config.yaml
encoder_arch: "vit"
model: "audio captioner"
dataset: "single notes of 20 synthesised instruments"
train_examples: 78125
time_shift_ms: 50
n_mels: 64
hop_length: 160
input: "log_mel"
spec_augment: true
win_length: 512
tokenizer: "word"
vocab_size: 104
encoder_norm: "rmsnorm"
encoder_norm_position: "pre"
encoder_activation: "gelu_tanh"
encoder_mlp_ratio: 4
encoder_head_dim: 32
encoder_fused_qkv: true
encoder_bias: "all"
encoder_qk_norm: false
encoder_parallel_block: false
encoder_inner_norm: false
encoder_drop_path: 0.1
encoder_patch_size: [64, 2]
encoder_layers: 8
encoder_width: 192
encoder_positions: "learned"
encoder_register_tokens: 8
fusion: "cross_attention"
decoder_width: 192
decoder_layers: 6
decoder_norm: "layernorm"
decoder_norm_position: "pre"
decoder_activation: "relu"
decoder_mlp_ratio: 4
decoder_head_dim: 64
decoder_fused_qkv: true
decoder_bias: "all"
decoder_qk_norm: false
decoder_parallel_block: true
decoder_inner_norm: false
decoder_positions: "rope"
decoder_cross_attention_every: 1
decoder_tie_embeddings: true
init: "trunc_normal_002"
residual_init: "zero_last"
optimizer: "soap"
beta2: 0.999
lr: 0.0018
beta1: 0.95
shampoo_beta: 0.95
eps: 1e-08
precondition_frequency: 10
max_precond_dim: 512
one_sided: true
adamw_lr_other_params: 0.00073
grad_clip: 1.0
cautious_weight_decay: true
steps: 6100
batch_size: 256
epochs: 20.0
lr_schedule: "linear"
final_lr_fraction: 0.1
warmup_steps: 120
weight_decay: 0.4
adamw_weight_decay_other_params: 0.01
Rows from block 5 of the audio encoder of a small audio captioner, named by matrix and row number. Rows with one number belong to one neuron. Each number is 128 + 24 x the weight over its row's rms, rounded and kept within 0 to 255. All counts start at 0. Numbers have three digits each. After the name is the row's rms in percent of the matrix's.
Before each neuron's rows are labels from the 100 clips, of 14848, where the neuron reaches its highest value: "strongest on" is what is common among them. Only what is clearly more common there than usual is listed. The data: single notes of 20 synthesised instruments. In brackets: how many of the 100.
# fc1: MLP up (encoder.blocks.5.mlp.fc1.weight, 768x192), inputs 144-191
# fc2: MLP down (encoder.blocks.5.mlp.fc2.weight, 192x768, transposed), outputs 144-191

strongest on: decaying tone (91); bell-like (56)
fc1.654 120:092138101128101143094159139128133099123113088133112126115110128138116144081108139113121102121146150120103151130155103145127111125130147117128096
fc2.654 100:125098084086166138120143111118124082134156116126119134120137137092134119131088137167125130136122144092143155155150145119147131155114120118097156

strongest on: clipping (90); text has "clipped" (90); pink noise (32)
fc1.722 097:130071156113081168129137126144104106112159158078095089120141138158155125074147117112124145112122117100135130105148109149121133124137132107177150
fc2.722 119:125131094109146136105135122124150159194151126127137143091120158109110136137106118093097131114150147139160117143087098136142132156163095101182141

strongest on: D# (43); note: D#6 (37)
fc1.164 099:127142165174124124147175133118147127118135124109115131145095127128150122103103131138127175116153127204184139134131138102126120131152059151121155
fc2.164 073:164122048102127133141161140112123134115118160122146146119087146092155118088143127181143100150107160134093132165117061087171099126113132147149139

strongest on: rumble (56)
fc1.649 097:136150103109126156152171130111164130113082126165110149098130137125151123114168138170144119108136119115110177163135117174149134075132082146191141
fc2.649 083:151107106113152123150093126146139103133090132105135108154164097123128123124079121098119119106150140152149114114122122117193147149115138116116137

strongest on: pink noise (73); clipping (34)
fc1.707 097:116151079113140087128166139133124162172143097110105123133142106117110107146143141148138114123126108130113129118140146130134107083118170116128165
fc2.707 089:134138137120112134140082120146103122145088121113132107138142105077141142083120135142152114091138133120093114135122118109151141127148155163154180

strongest on: octave 3 (81); note: E3 (33); pitch class: E (33); note: F3 (28)
fc1.202 098:166174146156154158138150096113156129132184143124089147143155145129173173146151142115137120128109126139086117094107087125108125116163123157130129
fc2.202 100:106142105127151111133125155101097125117127133115132102127146159176137147134121145148115100167122146130124147113113142130115135103105137106043121

strongest on: G (49); F# (35)
fc1.667 100:152131102133141128145168087093134150140137127171131103155136136144092125147121106166126138147151171082126125153150152120108136101120100140077053
fc2.667 108:134090163124132136109152137105080166119187122158163139131150153127099089181115115113129129163132125140131112124121125099146171181133138151105103

strongest on: quiet level (71); octave 3 (55); instrument: bass guitar-like (26)
fc1.125 104:133147136122134112127116103049126122123209146138109127140181152148173123129133151117141122129183098080143120130166122135162166112130109148150153
fc2.125 097:145122145116112127169171149132120106158114154143152094108115116124106163110120146120144127161147176135109100095099107119113093141117155094140113

strongest on: pink noise (45); white noise (37)
fc1.704 100:122163157111119126084161082130131121132150142124091078106136124101135129131085116110170130132152145153108198139159141137163097146114127126124173
fc2.704 123:092122168128159130118142132112155085126159133118102144106080163127109157131108142160142143154116104093165105124120160140080114127118123148150109

strongest on: pink noise (50); clipping (29)
fc1.89 097:158149151130149133073138082129138141127146114125100138125133132112118117132130091115133099136157154135062170108105143136173099131128154130127148
fc2.89 129:113126106114136132115154124139175079123136133154085147132104103133132120121103141152100139136106167124158142119132140114119129127163079143151101

strongest on: thin (high-pass) (79); octave 2 (40); pink noise (25)
fc1.137 104:168116193134143140102117152099120154130134120118155120120126089168068147093125085132143126124146114073130104109110106127174140141137144133182127
fc2.137 107:146091141105151100155146174157112133101130162135088146115171078134173119102168177131164135112114099108142137135113121139110111125110080120134123

strongest on: G (40); octave 2 (38); thin (high-pass) (31)
fc1.142 115:103095138122114100126155087097147185132174117100129141153128145106122138096111134117087179114156111092128169134115133157146130095170126118110102
fc2.142 096:185108148141116085121143143099130121115141108086158112100130122174072124166181084123164111137100129134128141109158130129121117158131153146110179

strongest on: pink noise (54); muffled (low-pass) (50)
fc1.145 082:144125095135127093109116168108130170115104149125138128121125102105123136112150123104112146157128109127098110123130104118120124076101133150104157
fc2.145 086:170111154128126119143142124127152154121139152113122132124094147175135158131160109133123119118136110122128098133098147099115091146139168099147123

strongest on: rumble (41); muffled (low-pass) (40)
fc1.384 084:153115146138090146178148086127123136140119099143094130163149103128160140133134115103153139099110113167146153144168128105127151140112065131184115
fc2.384 072:119120102149154121114130108150108122113110130120224099135085163124101185118102127158156144158119150106147136114172110121108131158136128120125116

strongest on: rumble (48)
fc1.6 112:142121132112105113131095149110186148154146163115125173157121135124157117144122093132105139117108124167118139109115182134134124134156117088138113
fc2.6 111:150118098112135111155127117109142124128103101143121153093109103105145110137100158141152133124131171140184121127076118124155103122116101137145125

strongest on: decaying tone (76); bell-like (34)
fc1.415 106:099150194151109132146132098132125080140157158130142128113122143109161128148124159117115099134146124139083128121164129127128179137089150121128132
fc2.415 081:206143112117129141119144134130159144145121138138111083110136068098121126120181143141147114160132129097110144085123129133144090165152114121108135

strongest on: D# (96); note: D#4 (76)
fc1.580 102:109150092143120120081151163076116115121138151079149158125140108155161153140125130133130142085105114186112136140135067103091060097147151077137146
fc2.580 104:150122165151124102097127140085113118073170129131126131135104093121131124130172170133117131120163093110098177094117140105144132183126136108097157

strongest on: C# (53); note: C#5 (37)
fc1.690 087:161154133119112163155099144128088144138125096089116160133137147133131116104169162095126130134114095097120099137140168098102122083086143114111120
fc2.690 081:106122101178083149089137138151169146115170161089145151133122113094111085117140115138142112150083117159109141143098123127113123174187150114144111

strongest on: E (34); note: E4 (28)
fc1.377 097:119136154100115139125130128136183136152137175138171104115107120063139139089120112133183099090143130142078111128147129128150143079103069150144192
fc2.377 069:148184079094092102175137153151132174120116121124148123102105110089114141139137131133134137152111124137137153111109130115183102127144151158156131

strongest on: octave 6 (39); rumble (35); mains hum (32)
fc1.258 098:119123180133097146165113145151139146114099111091158118089123113128130096111111152100114136151129168189094132102154133132146120107142170135111128
fc2.258 088:132156103082184144082145081094133103103156149159085105118097127136110171117113128084169152121127110115112120113135132133135151160148122102124132

strongest on: G# (84); note: G#3 (79)
fc1.389 118:119093118163146076150128128129142100146073119139138155145153143122189131096155092123129183102132150144164153126121122190139107131082084152127110
fc2.389 103:146133148108135112160137127175112091112129151122126154129113113118127150077100146145107100165128134113091203085124168138119120139136170091170176

strongest on: octave 6 (44); organ-like (31)
fc1.564 074:107117127132118152119107161191067105118146123093168122124121121179139117092105135130154158145116143097127095170093123135186138074074146161189116
fc2.564 093:138116159076104075130105144092129139132138125149120168127076181084116124151147136129116109129134087153098150106134120160090103182162104094133126

strongest on: octave 5 (70); A# (61); note: A#5 (56)
fc1.290 094:121077168132117162127133154133133127131135167118135152121156119167163128118133123170137108127121128103123106131100102137158123112151072119152142
fc2.290 113:146127127107104107145088169081147155099124125097136092153078145124157106127128138121149123151146106099116135130128100124108153158073131119144113

strongest on: G (63); instrument: bell-like (51); note: G4 (48)
fc1.430 106:122036133127109133145164161113118122169155126168092146121128110088069104153106082136117125175142128167123135132114111098127108114133135134142121
fc2.430 098:162104105096109158155133143120116095129113146145143154162123180142101127132157135157099116141094130125088101138116130140154135146103115100129143

strongest on: E (71); note: E3 (35); note: E4 (33)
fc1.338 109:125141123152165149088131094133098163131143156096121110115136104127141158083095135139083113108143099133095146142152130130125153113199078107126106
fc2.338 098:145144091166114116128119143130151122146146098098146119118113156110135136112111141117134116102167108114141143153110126116107127121156126154155171

strongest on: flute-like (51); vibrato (41)
fc1.753 078:108142085098152129105109107143153136133090120153178112119151171089139157086134129090158131127092155130155090151163115140122128100164107133119119
fc2.753 076:169129130139118121149122114133115091142125125119123087104126105119109129144129097122134124107184076094093124069122128103103146153119132143179125

strongest on: quiet level (72)
fc1.315 079:171129115108114120183139168118126152124107121114157191154116128115150111056156153109151116122103107120066132097104132099102145111116161114113131
fc2.315 075:104122161139087160110091117162144138152140106132117133128131185083117130140113090151120091165143142107141121125156105131126114108166131134156098

strongest on: decaying tone (85); vibraphone-like (55)
fc1.288 108:138166132117126123109152141126147148124113116116150153141153122071105135098107142129079086138098129164137160116163094138179143128153146160099143
fc2.288 108:162167116130145058128158091127127149128138159135125099133103136102142131156134134151151160147136145121099174106125114119110094160146127124125130

strongest on: vibraphone-like (30)
fc1.674 106:141105134135124108156188115114098127150139126160092124140124128133106158130132105103136123089093137081107102111143140161120122126146107130109177
fc2.674 089:160132106090134131153118116082132092134105086119121090085107089129165182105091105143149137092124106138099120146114090104138129137070151119102074

strongest on: F# (66); note: F#5 (39)
fc1.383 083:152138115082148107145136105153128124155126111130109153157160175163092121121104126126136141134136176081132145133122170124142132099155120103110044
fc2.383 084:123129140140134144100092105108099137127159120117098151102156112142114124162144115138124128161138114166135127145126091047149104160134138146133116

strongest on: F# (55); note: F#3 (54)
fc1.44 102:126140115182104159142122101084148122091146111114134155128108129116145121154158096134106132136155131127119143159131149120128152138132088167088100
fc2.44 095:186119119178130072092148169137095098164150145124174147156127088109103104149146132164140143139156145153126146158141103088185091105124169090089146

strongest on: octave 6 (36); thin (high-pass) (32); vibrato (28)
fc1.613 083:129148101123124127124112110153068080101166091087129133151105139122130105161103132124106163110142161161098138139158141118160100129112104139131119
fc2.613 071:141159151141153139163164115123088131179136168178133140133121139112126126104089128112189115112114121159104148112111134125115125157163122163143131

strongest on: G# (51); note: G#3 (39)
fc1.183 098:112092119104131101122103106135129114138169102145161162140114109104121109113125138130102119116089154122137139133168109115131113086076116146112138
fc2.183 102:142089138125118108132151142110147156125132186097126167131138150096098103114109158124086112174109125124093155095163111146112096152128152112173156

strongest on: G# (37); note: G#3 (37)
fc1.270 109:123101153158130121094146124111161134143117178151137153118125129096134184118129098124130175145132122123131116091130105144141102177120092093083116
fc2.270 113:178108120134109089141144181125136129106119124106112101135119153090086155128116132117141153129169135121126120125049137122140111127112157127132133

strongest on: C# (41); note: A#5 (30); note: C#6 (28)
fc1.683 107:119119123158182144121095119115118096171118129158147172102155122076116134130122138133123112103125136103111098143112116150132134105112116111116115
fc2.683 100:136125102152142135147134125146121151091164129122123096117091100137126155076132133137180099134152127091185141111109156104106096115084191143107110

strongest on: quiet level (96); sine tone (26)
fc1.234 136:101143117131146115156129149132119119138130131150092107150114124056136131072136180141156093160123112112091155130167115162112177097112179140072140
fc2.234 134:109130153155115106102152128137120095118106128128151104156128105149120169118170105114160130121129109155187093122105124095134115148078134124205110

strongest on: decaying tone (84); text has "noise" (39); octave 6 (33); muffled (low-pass) (30)
fc1.601 092:142143133114115108103122101166142103172145142132123100142119124126121153140134079102133116154151143131097142114122136160160110135153146119086163
fc2.601 104:140148116104151185125144119145165114128095129125115129122105126111129140140093153161115143118119179176137133142142148125115155127186086143128101

strongest on: vibraphone-like (55); octave 7 (36); note: D7 (30)
fc1.334 118:129101097136113151101116105085145110173147090097166115121147102185129151116170124149142117147174117173147155124118110125114121113109129134119120
fc2.334 103:141148112140111117131114136119133127125103115133133108087127121156149154088128147157173081114136144132111153111112121100153127170133105121074171

strongest on: octave 6 (100); C# (76); note: C#6 (76)
fc1.76 111:123162118139123128163100112093104142124127128148132113135153145119092159083084101118108123114115158136093142090136107136148181090147145111125135
fc2.76 116:161155089114124097104133096147120134134147160106118163116154107103151151112156146100160130114117146157161137116135161129164147114130169137146131

strongest on: D# (74); note: D#3 (63)
fc1.405 098:087112142179136092119141125127141148132137148106102097145143122144142164110090126122100149101123124148127155140123137121107091139098119113105117
fc2.405 106:115145133104105130125171140114094102119144097132123139097076148152128133147116103170119089106093149126093125126082120089130144163140177145151152

strongest on: decaying tone (89); marimba-like (54)
fc1.318 085:115121109115121123099133156131095102086137143133108080109120132103114101136140154117093153191115122086115123122147088140142130097134120151146112
fc2.318 097:142140105121134114107157124085134121168153154090169128100128134132103151138108139120160097133149115138130109098107087120119132179144114080132138

strongest on: G (52); note: B2 (37); note: G3 (30)
fc1.62 110:110105142137115122129140135144162133126144144158159131121130152155073146103119143151158105109189128126088134113136143127096161114139081127110080
fc2.62 110:093067116105127141132143141149112153119143136091131096080105142136110106145100169066154110109119117114156117129113106059120165162096132145135118

strongest on: F# (91); note: F#3 (90)
fc1.18 114:137137138097140187149141125146121137167149115189131123171158114105147121134174086155129173134090153085122103159123125115148092050152095120119115
fc2.18 111:168102145148164149123153143135109141129105156133126127175102158107136101163098143139156122159124146124108132140136145126126142131129143106095085

strongest on: flute-like (45); note: B4 (27)
fc1.584 087:181151130120129121127183114123127120103152128096122115100117172094151124123107102085159099111156133132107152175161104162169108102113154160095152
fc2.584 098:078129130086168167109126153149165094153134132130112123150107134161164137129119146168158160141122104108133137123089139124128129088124161140124120

strongest on: G# (78); note: G#6 (58)
fc1.106 102:082092154167171140161086153126141171157116103149124127053127123079150117121119134140112118152102124138092142140171122148099155123111118103108182
fc2.106 091:135151086134131154150172137144115151121099135144168123150149121121130170097135094115095181140097142119114116126110173178175104090124121122144146

strongest on: thin (high-pass) (64); horn-like (29)
fc1.551 079:163126105109118105159130087115172170132097114158129162100180068118117127110170154137112121112102127149127186137081085093106163128113136134126135
fc2.551 074:121130156169126118132137124104141106110174126131129068156161137136128134145118115115093122149128125111151075115167138205143114088136129117085125

strongest on: octave 5 (60)
fc1.563 096:117127164134131124130142122145072102111100110090161134110138153142098091088127121092117151110118138174144134148156142155173115104124155123122116
fc2.563 099:137151104119141114132121081081114114101171148147134100133133125151160137123105149171148127176148123154100142090149128121150105199117138132146122

strongest on: G# (74); note: G#3 (52)
fc1.22 119:158124125135121110132131120124166119135125138160159139115154143122136150112125103170132192130110174097145123155127123188137113153135135155130122
fc2.22 122:121129159144139144118149184129123136090163134155163129151083173094153127114076127127101069134149110134105158142104151137113137091139135122115149

strongest on: pink noise (37); instrument: vibraphone-like (28)
fc1.578 089:174150079130109136107120137107143098131139143131118175123137128111141113124138118115106088186115102144108184152103064136111161103130139157146102
fc2.578 076:117147128145147101097173123141134125091108142122151118130104100104092148119186130105135126155086133070104104120153119163129136115090158106125147

strongest on: clipping (55); text has "clipped" (55); square lead (29)
fc1.321 098:131124157096128158081117151167098067135121090103133062121161125153114105092125131121111148118120133111164140138152103144209116117121142109181135
fc2.321 100:151145105096142126149117131118148149178136112147131159122106173135132148112125148129108133091130112156164142148139145160127131165111132099128154

strongest on: E (91); note: E5 (54); note: E6 (37)
fc1.219 116:116139134081111109162165114103109137188121140094128130156142117095133099106136138141103131145170119109141153142164139127175137083172147103145143
fc2.219 114:139123118106085105075126122076100155131104109135114120139115160131124082134157130109160088130128123122097140133070100129113181153149154149149168

strongest on: E (59); organ-like (39)
fc1.743 096:092131153143126115132146112117100119146098143095134119127130096098165117115145109134117156142173116133172125147134113129137098066140133133139193
fc2.743 098:145158076101100151123119148112103118135139122135163122126119121105098145203208096099131103113169119137089123115119147089154114174130130130143134

strongest on: rumble (85)
fc1.574 075:148124088137110095166125141132124118149107109120114132111131103116139134087171083153099141136126102129119093170132099157119154084108143143120161
fc2.574 090:180102150130129125128146090119134158078129143133160148098094121160123153114171115170095139135120110092118118128086164099088117122121159116115143

strongest on: G# (62); note: G#4 (28)
fc1.708 105:149136137112131161190114110165110088144132138178117149163099151041102100102102100128113103121104113096123128114141161134130124137092120136119116
fc2.708 112:120139087163108088108125146127152135130170133178138148121138134129112097155140128118143151150125092112148137139161120149168130130135108136138142

strongest on: E (60); octave 6 (49); note: E6 (47)
fc1.698 108:106114148121108117108092099114151133143092132102163110143116110077120122162117147114177170148156121104132133136143129132153092114096142131126107
fc2.698 098:151119123149119080130151126120154113161144133085153178137089122143089081152134140103121139150116107159133141097084139097143099144133141132170120

strongest on: octave 6 (42); G# (33); note: G#6 (30)
fc1.692 107:125121121122179121142115113137119117169112108098174121089107151110092096113135136085152146122107135153144147132125135139085108107131104118136131
fc2.692 098:144161099159085127129125127124152148094129166176107138166140110124104129129149107109133136136142127118102130118107142155191164136119165121125088

strongest on: E (60); note: E4 (53); instrument: bell-like (40)
fc1.181 116:120133153127132118140072134096166099158120142042175128140169077163121132132129124164129115119174086136130120151127112127147107091144149138121132
fc2.181 121:167126118085113130155091144135122162111129129113196123121129124138161153131090158126144157121166135140144148112104131137176128136153145089124158

strongest on: octave 3 (95); marimba-like (35); note: D#3 (34)
fc1.286 107:146135154153127115142138122097139077112155136127129163126115126146155161109134154132126113143097129140145112103130138130135142105139090104077118
fc2.286 100:144180143086161117112127134117114095103160161104135064109139110143161129111116110139121122128087155143093137116104123125087127124142123105086127

strongest on: clipping (65); text has "clipped" (65); pink noise (37)
fc1.264 097:124134104139132130116120153122101127151048136079088137102105120116136120113117127158135130176155097147119154194165147109161113102162100193124136
fc2.264 076:175179150124119112158133090158130141120135120146143122114124091112126145133172104099160122082131154142068103132098100103168114128104166127143144

strongest on: decaying tone (75); thin (high-pass) (68)
fc1.596 102:130127165149134147139169124135156100101088160139123114145120103109134160111121096144161135155180111102096131177122129109123123151123121156159116
fc2.596 085:143115132128156116128158155118126179179124147166142126115133173111110121137138099135138136174123134117102128139156108116111147162137162138092120

strongest on: flute-like (31); octave 7 (26)
fc1.345 092:139127119200118127135136149119114120158119120115111104102077150123111115109125148137123148137139093148150188119120133143154106101130149151114149
fc2.345 085:099074047112146108154151099125116125126158130104167126115079116152151130131120119160155124101106113111124140101117093109148125141127157097143141

strongest on: quiet level (74)
fc1.463 083:100157126127096107140134139076127162134126139152167110095152139112152130155047154110124128117108132136134130126146127145176113133139167124153177
fc2.463 070:157131079117145155129147113129148171151187125110148135136125122125165115096165132152126124124154139193116098179085101099145093104137158135102108

strongest on: F# (68); instrument: organ-like (39)
fc1.374 110:136160094140095151120163097148139141152156137113120087080154093141136142138149147146145093130166140122114126115112135168118117127098119140134105
fc2.374 092:100104114143135139142182135144077119169157151104143131088063105123121124156102121141160128136118152144119153136074099127154146157094132142137157

strongest on: rumble (57); pink noise (30)
fc1.113 076:144139119166103149163133149122120127145167154117122096127133112166142095135155145091117157129162097124095096120146162112092138098121107105111114
fc2.113 088:141165139111104123114110125125111123120116113139178122119133095145090121128130109138120130134108128103148130105114113153149164161193130143156129

strongest on: G# (70); note: G#3 (70)
fc1.556 090:130164122190112104163100100109146114101137148159164179139155137112147125114148169159115175105117104125162125112119080153165149127112129141149157
fc2.556 087:133091167126174138147098149176123124100140135093119092130096117151175116145136102156126110152149129095112175089121155139136131107142137082115179

strongest on: D# (65); note: D#4 (63)
fc1.687 068:149065134170103124107105186104136140138148120165123118127137109119178092092160131140096168130153100142149088103132130128115120122116134125109107
fc2.687 064:131148139116120175174150120141134104076153117091141130157100136133090150169155159137164074100144160122140132155128133115126150151116102103114139

strongest on: rumble (73); quiet level (68)
fc1.421 076:129143143127123126122140090120136130129094104150162144127124101126137167092119145147122074151089155154152141174191118157121120112146145154093129
fc2.421 070:119140119139127129132109130138118116108158161113134097114119118136122131132106100126150153118151126102127135109143161127101116187116156096147166

strongest on: octave 2 (55); G (31); rumble (31)
fc1.413 106:128114128106103107107162132074135140142095090130131140124138093119159164089114105114107147111125148108094151124132127089106134133120084108081087
fc2.413 099:154119138142099134142168170123140080131153126074134128095175132127094105096124093143134117134142144114102106138103104121117145117137111142099107

strongest on: octave 3 (62); A# (50); note: A#3 (49)
fc1.295 117:125096175121133134136141165112171141120129097105152159123142158115133150152113131108127119174126088084097150141125089097144098119143121143069160
fc2.295 112:167127147162152175127084144148121156076157144138098134128126164124160108148156166112122150154149144103141155138115113138103112120156137150125125

strongest on: vibraphone-like (58); pitch class: B (56)
fc1.749 106:102084116146087148184119107119102148199161095095127114102136102143116146123157132145120101138148096108116165110097107127168129127144096150084140
fc2.749 094:165157151116089144130121140137139135120128136152141143141101094207130132133123150141144129124152130129122164120090107121156159176139125100115150

strongest on: clipping (37); flute-like (34)
fc1.347 118:118106110151129143146147165156111133164110113111094092117123148130135103097097126088121184148148164158130132147156113133173126114121153132117136
fc2.347 099:157156132091132134142143071095117095097113126169111088160105128130148129122129093134145103092119078171064152114081099126095125115100102106150106

strongest on: octave 3 (57); C (38); note: C3 (37)
fc1.544 102:123167119132142158107149106145137116180152141123090135069150109124154096097097104147103130127184123136106153140141132164150080124122077151126132
fc2.544 108:142076098166115114159160081142115168158117188100121095128100131087129143127124110116112139125064132128122135115106131158112113126130146099142124

strongest on: octave 6 (42); white noise (40)
fc1.665 085:152098084138143123141136128125129169148104131161109087120114094130164133131126128163127128140106155129126144099128111133106153098103096109090133
fc2.665 077:122184143134134137163143155119109076132141150135156137143155134151076144137123143096153104099185117160091156118134123149161136112143096149130128

strongest on: C# (60); note: C#7 (26)
fc1.32 108:124163109168153149139131126142147116118113120112099112137122174124123139125111081126153113136172117136151144124116134171118158118123103111116079
fc2.32 109:092099104128118140123123054144107167144144178110125113091124090086109097154131121092145100163171112109144134134089111119101165188139147116128111

strongest on: flute-like (32); vibrato (29)
fc1.756 105:112144128121146155109149105114115092155100147131114093097128125166139083100125141123146091103144132145135130159168123137134118108098136142117086
fc2.756 096:123093074133161154128127120110152115120152144128110113108129105095139146121109111129125081093153094120105130123145111119096121136121103153151129

strongest on: vibraphone-like (39); note: B3 (34)
fc1.623 107:109130154120107129155116141114144149146156115089135106150185143168123123114140156114126113160190097114143154113102094139110146105109135144117128
fc2.623 096:154112130161144120121086122113139148119106116141127134088115148168129121104100144171157147123135114148108142093077115091126138135140132129095161

strongest on: octave 6 (39); D (32); note: D6 (28)
fc1.115 086:129087155137129145083120129146082143113165135119143167154132095156130136137125122131114168132146160157151143119089151097169159104125099112140107
fc2.115 096:134137106095112086113118166113124163148134153117113146117113198130126138137106102121128080119140127144097139101109129123122115170130115144153131

strongest on: octave 5 (91); F# (58); note: F#5 (58)
fc1.586 091:109093152107128099152187132114135117142143158119154089153161134153146142117137095092128136110139122141129123158117142149143122115121154101112147
fc2.586 079:162092061123122136125122134116118139139139110100137091105105158104123117138164102113139157151141142139137164144153144049133133087120065124105144

strongest on: thin (high-pass) (46); bell-like (34)
fc1.331 089:136151130103157165135129143099172134155162157088088126133178154154113103135148154154142146132123079097144163140110097107120127125113130112127132
fc2.331 092:131142114110099148143111130110087114100091132147162121115122105114105154102138157121111128154114172142105095139137088097133139134143083172134108

strongest on: clipping (50); text has "clipped" (50); mains hum (32)
fc1.240 098:109163136179112114125137136138159186140111170118099146089082105101110114134094102150095140107154166126124179129094147152163158162165150112139149
fc2.240 076:130099143138160131139132147150176076138175145145165118113150156133075152118131143129119115168083133132130115109088147116188106149100128105105147

strongest on: F# (36); instrument: clarinet-like (27)
fc1.530 088:159112110117109141104082141121139144109147130108134143140120099126136113090161159134157102132086150142136126150065119113101132073080158107101116
fc2.530 088:116128157147128116123142128117134129136095092091134094112097175120159107177092128165129118124168104135148102139131117128126130171145119098122107

strongest on: pink noise (40); instrument: flute-like (26)
fc1.451 083:132119108123161134099143093129177184121126138122131127089169153109146168115150139162132109117080136148128164152120118161140110117122119151166124
fc2.451 089:139124150114137146139141161124172087154131135131144149136124184105159139144103130151114137129163098131135123102130135094138149119121143129114144

strongest on: thin (high-pass) (90); octave 3 (44)
fc1.437 100:146170116106079143169093152122100146138115125116115141103140139129132085120123148108146144145122113130146108135105117162133119117100146174129164
fc2.437 094:122103123178127144084150095142152112124156122147112116159167112143130154109137099124113127118153156069149106148139142155140144159149122089118102

strongest on: quiet level (62); muffled (low-pass) (38)
fc1.123 102:151149170157171133130135107066163127112119135147075138128143159157134103159132088103100139155136141137129128153127113129132122097144125127084146
fc2.123 088:134139113119149149153157129128141167120156124125118103124134124149115159121194103148155110100124131142081147142070101092093112125119147059080118

strongest on: octave 3 (51); mains hum (36)
fc1.99 091:105121120161129157118122132128137167140210144129142159127129188144157132150139120145130106142133132077130145121141143189127145111100125135133132
fc2.99 075:182145100106105151157130141131129136126128113163152116109141131157100147137125136088146134137146158133100138164104111155120099178121109154113162

strongest on: vibraphone-like (33); pitch class: A (33)
fc1.239 089:123123143161120093131136115112141104133098129137117172155137112077177112111125127137098129156160124089139128134107078153125136124127095122132178
fc2.239 098:086128122108120164157086111127145109117116129130155061103157111150116146129126133125135130104088102149136104080137141149146117088123144112102125

strongest on: G (100); octave 6 (70); note: G6 (70)
fc1.598 105:156146108085169096104160108100145167139147112130077129134171128162129112147120130148107130187139103156149119134153121116132180095122092114102150
fc2.598 097:155106109138134113143153122127141103108095145086105135162134074138116131106193131101103112147147127165102127121146135104121145146100175123120163

strongest on: quiet level (71); muffled (low-pass) (44)
fc1.102 105:098096090143116140141163131072148150199130138129134146131124095125154135161190115097121135089124131115080136122115110104147117106082123108098120
fc2.102 103:117131161137120153139089078143088105157125135108142084098127087130087096092114100122121066116124161151145114139093139106167155125111140107101135